python train.py --model="autoregressive pixel model" --dataset="single toy objects rendered from many sides on busy backdrops" --train_examples=203450 --image_size=16 --horizontal_flip=true --levels_per_channel=8 --vocab_size=513 --arch="transformer_decoder" --width=128 --layers=10 --norm="layernorm" --norm_position="pre" --hidden_act="geglu" --mlp_ratio=4 --head_dim=32 --fused_qkv=true --bias="qkv" --qk_norm=false --layer_scale_init=1.0 --parallel_block=true --inner_norm=false --positions="learned" --tie_word_embeddings=false --init="trunc_normal_002" --residual_init="none" --optimizer="muon" --muon_scale="match_rms_adamw" --learning_rate=0.002 --momentum=0.95 --nesterov=false --orthogonalizer="newton_schulz_5" --adamw_lr_other_params=0.0022 --max_steps=8200 --batch_size=64 --epochs=2.6 --lr_schedule="linear" --final_lr_fraction=0.05 --warmup_steps=410 --weight_decay=0.09 --adamw_weight_decay_other_params=0.05
Rows from block 3, named by matrix and row number. Rows with one number belong to one neuron. Each number is 200 + 40 x the weight over its row's rms, rounded and kept within 0 to 999. All counts start at 0. After the name is the row's rms in percent of the matrix's.
# gate: MLP gate (model.blocks.3.mlp.gate.weight, 512x128), inputs 0-127
# fc1: MLP up (model.blocks.3.mlp.fc1.weight, 512x128), inputs 0-127
# fc2: MLP down (model.blocks.3.mlp.fc2.weight, 128x512, transposed), outputs 0-127
gate.448,060,181,161,199,248,137,250,183,221,220,211,138,178,190,164,180,206,226,274,186,231,220,192,301,181,112,206,140,217,228,205,266,142,221,258,240,143,207,198,221,166,196,224,137,230,222,225,193,249,202,184,238,183,245,230,298,166,119,230,203,259,112,224,217,203,203,275,173,228,180,182,221,217,211,239,204,148,137,317,178,160,230,227,233,174,175,132,182,146,134,158,209,241,203,147,205,237,267,239,210,168,190,196,179,217,200,201,187,173,190,198,165,290,284,219,219,194,186,181,216,168,211,205,167,208,142,197,162,253
fc1.448,072,219,173,228,213,224,251,211,254,217,179,273,240,177,185,209,228,187,209,207,168,212,280,176,244,176,151,184,154,199,172,299,144,221,202,216,214,286,208,229,124,218,210,190,208,196,258,177,154,193,202,222,194,108,203,138,186,144,217,148,188,195,236,205,203,174,139,194,139,118,182,176,171,170,291,219,168,253,212,210,253,213,207,310,163,161,210,211,148,202,251,186,181,188,160,149,149,155,205,282,216,194,274,176,216,305,188,174,215,196,216,198,192,167,202,233,159,190,251,237,247,262,197,109,196,243,155,179,195
fc2.448,074,117,242,210,146,217,226,210,190,218,214,289,230,213,273,232,148,132,229,192,220,219,222,208,242,218,248,187,216,181,176,231,243,206,152,194,210,149,224,141,247,247,174,147,209,181,170,267,186,110,194,169,165,133,159,213,181,215,229,220,226,228,191,221,209,136,134,234,135,112,205,155,204,270,251,236,118,191,100,236,181,155,192,217,240,178,198,168,181,224,169,236,213,222,171,190,259,203,205,229,303,233,195,239,255,210,226,237,217,203,166,178,155,106,246,146,196,184,206,190,174,229,223,202,128,182,179,193,265
gate.449,125,173,267,197,235,191,189,154,196,222,181,271,147,219,213,180,210,248,179,230,210,191,269,274,179,147,167,185,142,151,146,150,167,143,143,223,266,223,267,229,151,191,215,192,174,231,247,217,189,185,234,148,149,217,193,149,174,217,249,131,164,266,144,222,216,210,216,270,265,216,208,187,215,218,233,181,327,233,266,183,177,208,201,211,159,265,243,220,191,164,178,224,268,210,219,191,107,140,251,247,197,187,233,139,189,255,158,212,171,168,162,203,199,241,188,208,154,196,81,181,174,209,215,181,204,217,160,198,175
fc1.449,113,224,128,178,174,210,234,193,200,190,198,188,213,144,244,212,182,128,192,204,166,174,220,116,239,212,160,176,183,203,248,242,201,235,278,200,149,149,127,218,192,186,260,178,238,130,149,248,278,187,180,245,205,162,184,226,188,189,222,234,293,200,210,241,133,243,194,232,172,163,148,232,195,205,217,256,95,182,210,200,166,195,278,159,210,163,171,156,210,182,189,264,144,192,244,199,240,239,235,159,181,272,172,155,148,171,200,201,228,196,299,201,267,198,151,200,200,225,279,197,239,158,128,284,203,226,207,223,216
fc2.449,117,172,168,189,168,248,194,199,186,186,185,172,182,212,200,288,180,172,270,252,209,215,176,261,182,175,192,245,169,140,165,240,179,241,185,139,168,225,142,250,147,198,245,114,211,73,267,245,190,193,257,227,195,180,236,199,243,219,186,222,149,220,157,188,192,149,245,274,182,173,184,198,249,237,248,206,170,178,177,136,158,208,234,208,235,190,226,201,160,207,201,203,156,194,175,177,229,256,195,261,148,289,252,173,199,244,277,176,247,212,248,143,170,199,140,187,121,179,124,167,266,196,223,222,208,273,247,181,233
gate.450,115,255,113,192,198,163,278,185,277,212,186,176,192,235,169,202,186,226,189,168,247,181,204,169,173,207,265,234,198,253,207,214,221,176,136,311,199,122,218,180,243,152,226,197,156,166,215,152,220,234,196,150,237,218,150,237,148,229,195,153,223,89,239,179,191,183,256,204,221,197,141,274,197,144,138,181,218,277,230,183,216,196,201,173,241,161,223,328,233,162,125,215,237,200,188,216,165,201,236,256,160,210,262,202,214,167,156,169,143,228,163,218,142,196,188,230,190,204,259,199,147,165,224,202,234,160,215,191,245
fc1.450,114,120,243,234,255,226,107,171,154,215,214,211,192,175,228,150,225,190,163,242,217,228,143,247,223,155,173,155,157,194,195,141,163,217,230,90,187,273,239,213,166,251,148,190,258,232,169,209,228,146,179,230,232,174,196,145,197,281,209,196,203,271,180,194,200,254,129,200,185,228,194,142,177,237,262,230,265,128,168,203,165,229,208,198,138,225,227,156,149,241,295,197,218,229,263,203,225,187,180,168,237,180,168,153,132,209,251,285,209,195,222,173,243,190,208,193,150,256,167,170,202,213,194,151,188,263,217,183,158
fc2.450,120,286,243,201,209,236,193,154,267,200,171,126,220,184,199,104,214,184,222,227,176,227,196,229,203,243,166,287,191,181,200,230,226,211,188,202,158,198,127,189,239,248,143,190,171,188,251,219,231,254,232,191,194,171,207,261,150,239,209,140,206,140,251,159,163,219,168,143,188,129,171,257,229,159,169,218,248,203,201,202,264,213,178,198,197,169,130,244,218,225,206,219,227,145,149,214,230,149,255,128,208,225,204,185,307,178,140,139,242,229,170,212,182,267,243,178,150,212,159,260,114,215,188,251,255,152,187,247,183
gate.451,059,256,226,127,224,199,225,247,224,221,182,170,238,196,239,295,191,202,239,155,190,193,208,186,162,174,194,133,234,213,158,185,274,207,212,240,195,111,198,217,233,138,178,217,249,190,236,248,205,219,256,243,155,230,163,150,175,203,252,250,160,182,165,144,200,224,225,185,270,148,286,172,166,251,214,102,150,242,165,210,180,224,269,194,144,264,167,174,146,150,142,190,157,197,148,249,235,220,130,160,244,239,114,214,216,180,144,222,199,241,166,214,157,206,191,232,199,231,150,187,244,200,248,182,202,213,250,194,272
fc1.451,052,157,206,259,286,276,205,190,169,158,182,149,139,196,129,216,205,180,222,192,198,185,175,230,128,158,266,170,182,241,196,211,203,194,186,227,152,187,248,146,156,184,170,226,240,262,131,216,239,171,267,155,216,237,198,191,137,164,211,177,119,218,225,180,231,256,220,187,192,192,247,209,214,244,216,135,123,230,247,155,263,232,266,225,194,239,129,216,183,298,136,236,247,182,189,225,249,92,222,210,171,198,141,231,161,165,211,175,169,262,218,207,150,234,239,200,216,209,141,168,138,218,182,206,210,224,225,154,224
fc2.451,052,192,158,160,205,191,218,254,173,148,167,179,226,204,224,206,260,209,137,243,244,197,132,169,148,104,269,145,246,230,192,170,178,148,237,188,196,194,159,213,169,184,128,212,176,175,208,217,150,165,191,279,274,219,273,175,204,242,230,268,213,156,191,134,245,232,149,230,118,243,229,244,231,236,209,154,176,154,230,146,195,234,182,221,240,278,175,128,236,170,230,212,204,230,171,134,204,213,159,155,238,301,230,212,255,183,244,203,250,226,187,265,173,213,201,245,229,164,227,218,156,268,192,177,222,196,186,177,257
gate.452,102,167,203,205,135,203,220,213,217,189,266,224,179,213,262,97,217,202,177,184,205,207,194,192,163,145,195,161,130,290,167,227,202,216,215,274,162,218,242,145,198,230,256,207,223,236,149,109,173,231,225,122,210,178,189,180,238,188,291,176,231,152,150,140,228,216,208,183,193,266,141,170,238,136,86,164,212,229,258,267,189,207,225,230,188,185,189,276,226,231,201,214,172,154,211,235,171,244,221,224,180,152,146,142,193,208,188,235,248,306,146,178,187,252,181,203,228,225,162,217,235,211,204,184,238,206,250,156,203
fc1.452,119,226,268,206,202,214,189,208,174,234,134,165,216,209,233,219,183,203,206,288,180,193,240,270,167,225,161,163,192,196,255,220,286,203,190,253,249,222,111,163,241,187,132,186,176,262,195,186,217,239,197,217,218,206,150,233,155,219,183,168,141,213,216,145,192,256,172,253,182,197,167,264,217,233,206,241,198,149,193,197,220,99,254,221,197,114,190,149,203,294,215,183,245,214,197,215,187,211,140,242,238,195,216,201,217,144,159,119,205,135,223,183,217,254,225,233,159,230,281,197,117,215,239,254,181,148,135,151,148
fc2.452,101,243,115,191,226,190,171,160,205,148,307,238,245,191,140,234,248,124,185,113,225,212,125,193,153,274,273,217,243,219,154,230,227,194,234,135,176,192,201,230,206,136,181,235,176,155,226,276,257,148,210,162,222,234,189,212,145,159,208,200,246,209,208,190,180,196,257,207,213,218,215,182,139,175,191,183,186,259,240,192,134,233,186,226,178,192,168,250,233,240,151,257,194,191,199,168,168,223,161,255,186,204,211,209,131,257,212,195,173,186,94,171,177,175,215,174,228,208,225,227,221,149,136,215,200,240,210,307,253
gate.453,091,149,189,165,143,228,215,223,164,144,223,233,217,179,222,127,180,201,159,265,232,66,168,249,218,184,247,165,279,202,195,168,230,257,223,171,238,225,264,220,258,128,253,234,242,174,140,178,139,193,235,161,175,176,190,227,236,229,263,212,232,235,126,160,139,237,185,235,198,225,187,244,215,146,212,166,222,186,223,174,207,233,217,235,218,160,195,237,237,207,227,151,161,125,131,174,181,213,169,275,204,243,229,168,265,239,196,183,242,195,194,171,182,240,205,271,179,142,274,187,161,137,230,202,160,137,217,169,203
fc1.453,090,247,200,242,282,268,216,202,295,167,138,149,135,197,201,158,194,200,244,188,170,297,180,215,211,178,201,241,182,145,192,206,177,107,155,179,142,259,227,239,190,256,138,217,119,210,265,210,260,195,203,215,121,201,202,204,221,160,171,195,202,146,193,248,231,211,145,153,230,165,215,233,225,184,289,224,165,186,255,218,240,204,190,224,136,288,198,150,188,162,159,183,138,219,208,192,213,200,208,155,163,197,85,222,215,204,256,214,169,187,210,185,272,205,188,224,124,179,213,210,234,201,191,165,213,241,210,240,235
fc2.453,097,135,140,108,193,188,187,233,104,147,179,210,196,200,181,173,240,228,235,255,170,117,209,131,219,233,258,121,199,162,227,186,201,228,187,215,235,185,232,210,217,207,222,248,200,170,145,168,220,180,246,156,219,276,199,164,262,150,247,241,217,222,151,141,161,184,244,282,202,196,192,260,262,116,188,221,204,144,241,155,232,288,221,218,239,169,214,320,185,165,251,215,256,200,228,174,229,175,253,172,185,245,179,194,231,256,218,187,177,229,204,213,192,203,172,206,194,122,217,178,191,149,161,203,201,148,209,158,235
gate.454,112,238,274,162,222,235,234,204,146,186,315,177,169,235,180,138,218,131,244,169,205,208,142,166,257,269,228,217,133,166,240,199,166,126,130,214,258,210,207,196,155,129,205,206,165,228,163,243,213,182,235,168,184,206,195,193,200,260,211,233,203,251,226,172,166,86,237,182,243,156,218,164,240,212,197,212,236,227,246,227,181,208,267,198,180,168,216,241,174,169,147,221,194,171,190,200,175,233,222,240,160,268,231,156,161,264,181,122,178,244,254,194,269,187,152,118,191,199,204,162,176,176,140,269,163,213,232,197,244
fc1.454,107,182,202,211,224,246,161,189,198,241,237,174,247,203,212,152,136,196,234,196,194,191,148,171,277,253,273,185,171,194,244,161,197,152,181,143,196,221,194,212,250,173,220,222,193,159,236,154,237,283,217,253,176,216,185,277,114,272,209,234,162,200,165,159,266,153,159,179,202,144,208,167,197,198,211,82,179,188,216,270,195,207,203,131,221,220,257,265,160,270,173,192,230,254,218,252,160,240,218,218,205,218,233,155,207,259,154,195,215,170,226,156,167,189,161,228,85,136,224,140,160,192,165,255,186,189,262,194,189
fc2.454,118,150,193,256,125,99,162,258,264,217,78,208,98,208,222,247,200,217,241,173,224,179,245,170,178,198,200,243,207,203,160,171,191,213,181,218,275,222,240,264,161,218,177,239,260,219,304,168,181,223,241,181,201,203,216,165,201,230,191,214,208,200,245,196,206,286,182,197,211,253,185,237,229,166,179,180,212,196,186,164,148,237,155,212,159,110,253,120,204,141,215,206,253,216,196,116,196,179,199,226,247,159,161,194,170,203,228,228,235,231,142,233,169,198,257,186,188,186,204,189,223,216,225,154,238,242,100,201,161
gate.455,093,137,207,115,197,198,170,211,197,217,214,207,217,194,153,143,209,258,162,118,209,209,222,138,149,208,259,216,205,199,202,189,187,267,154,219,224,175,203,160,216,234,145,222,215,177,242,131,174,249,227,148,209,211,135,192,231,229,212,160,151,85,130,183,197,145,241,293,265,269,229,196,157,203,177,196,294,251,208,153,240,206,221,216,146,197,226,254,257,156,176,195,210,246,173,236,230,136,179,219,282,183,246,155,199,234,135,186,160,231,225,279,171,201,208,214,171,252,191,245,202,154,221,233,199,210,270,220,189
fc1.455,099,64,226,199,241,291,214,216,241,129,186,263,144,250,159,174,245,190,195,239,197,196,155,199,162,158,185,186,240,204,126,199,170,272,181,237,228,256,196,155,229,289,285,237,229,159,215,187,208,193,156,153,153,196,239,146,139,169,203,185,173,210,195,178,214,192,279,178,245,230,210,211,189,150,179,185,289,228,249,194,217,281,221,204,192,232,227,199,244,123,200,243,192,207,170,160,188,129,201,276,203,190,238,182,183,245,241,180,198,175,153,238,113,232,186,156,163,188,194,152,232,214,178,194,188,223,176,252,167
fc2.455,096,224,187,242,228,142,257,224,185,247,191,191,245,214,198,69,160,214,254,139,184,175,191,162,293,172,231,214,180,269,286,178,224,168,229,215,310,166,155,205,190,299,173,211,167,265,180,200,198,180,229,257,255,166,260,173,126,196,204,170,205,169,219,171,185,193,218,219,169,197,186,201,225,146,132,216,205,224,196,206,188,200,237,272,198,242,171,270,260,235,194,184,236,170,193,228,216,119,128,130,216,178,178,195,182,132,148,199,147,193,180,228,200,181,275,207,182,195,237,223,195,205,236,222,135,203,200,177,144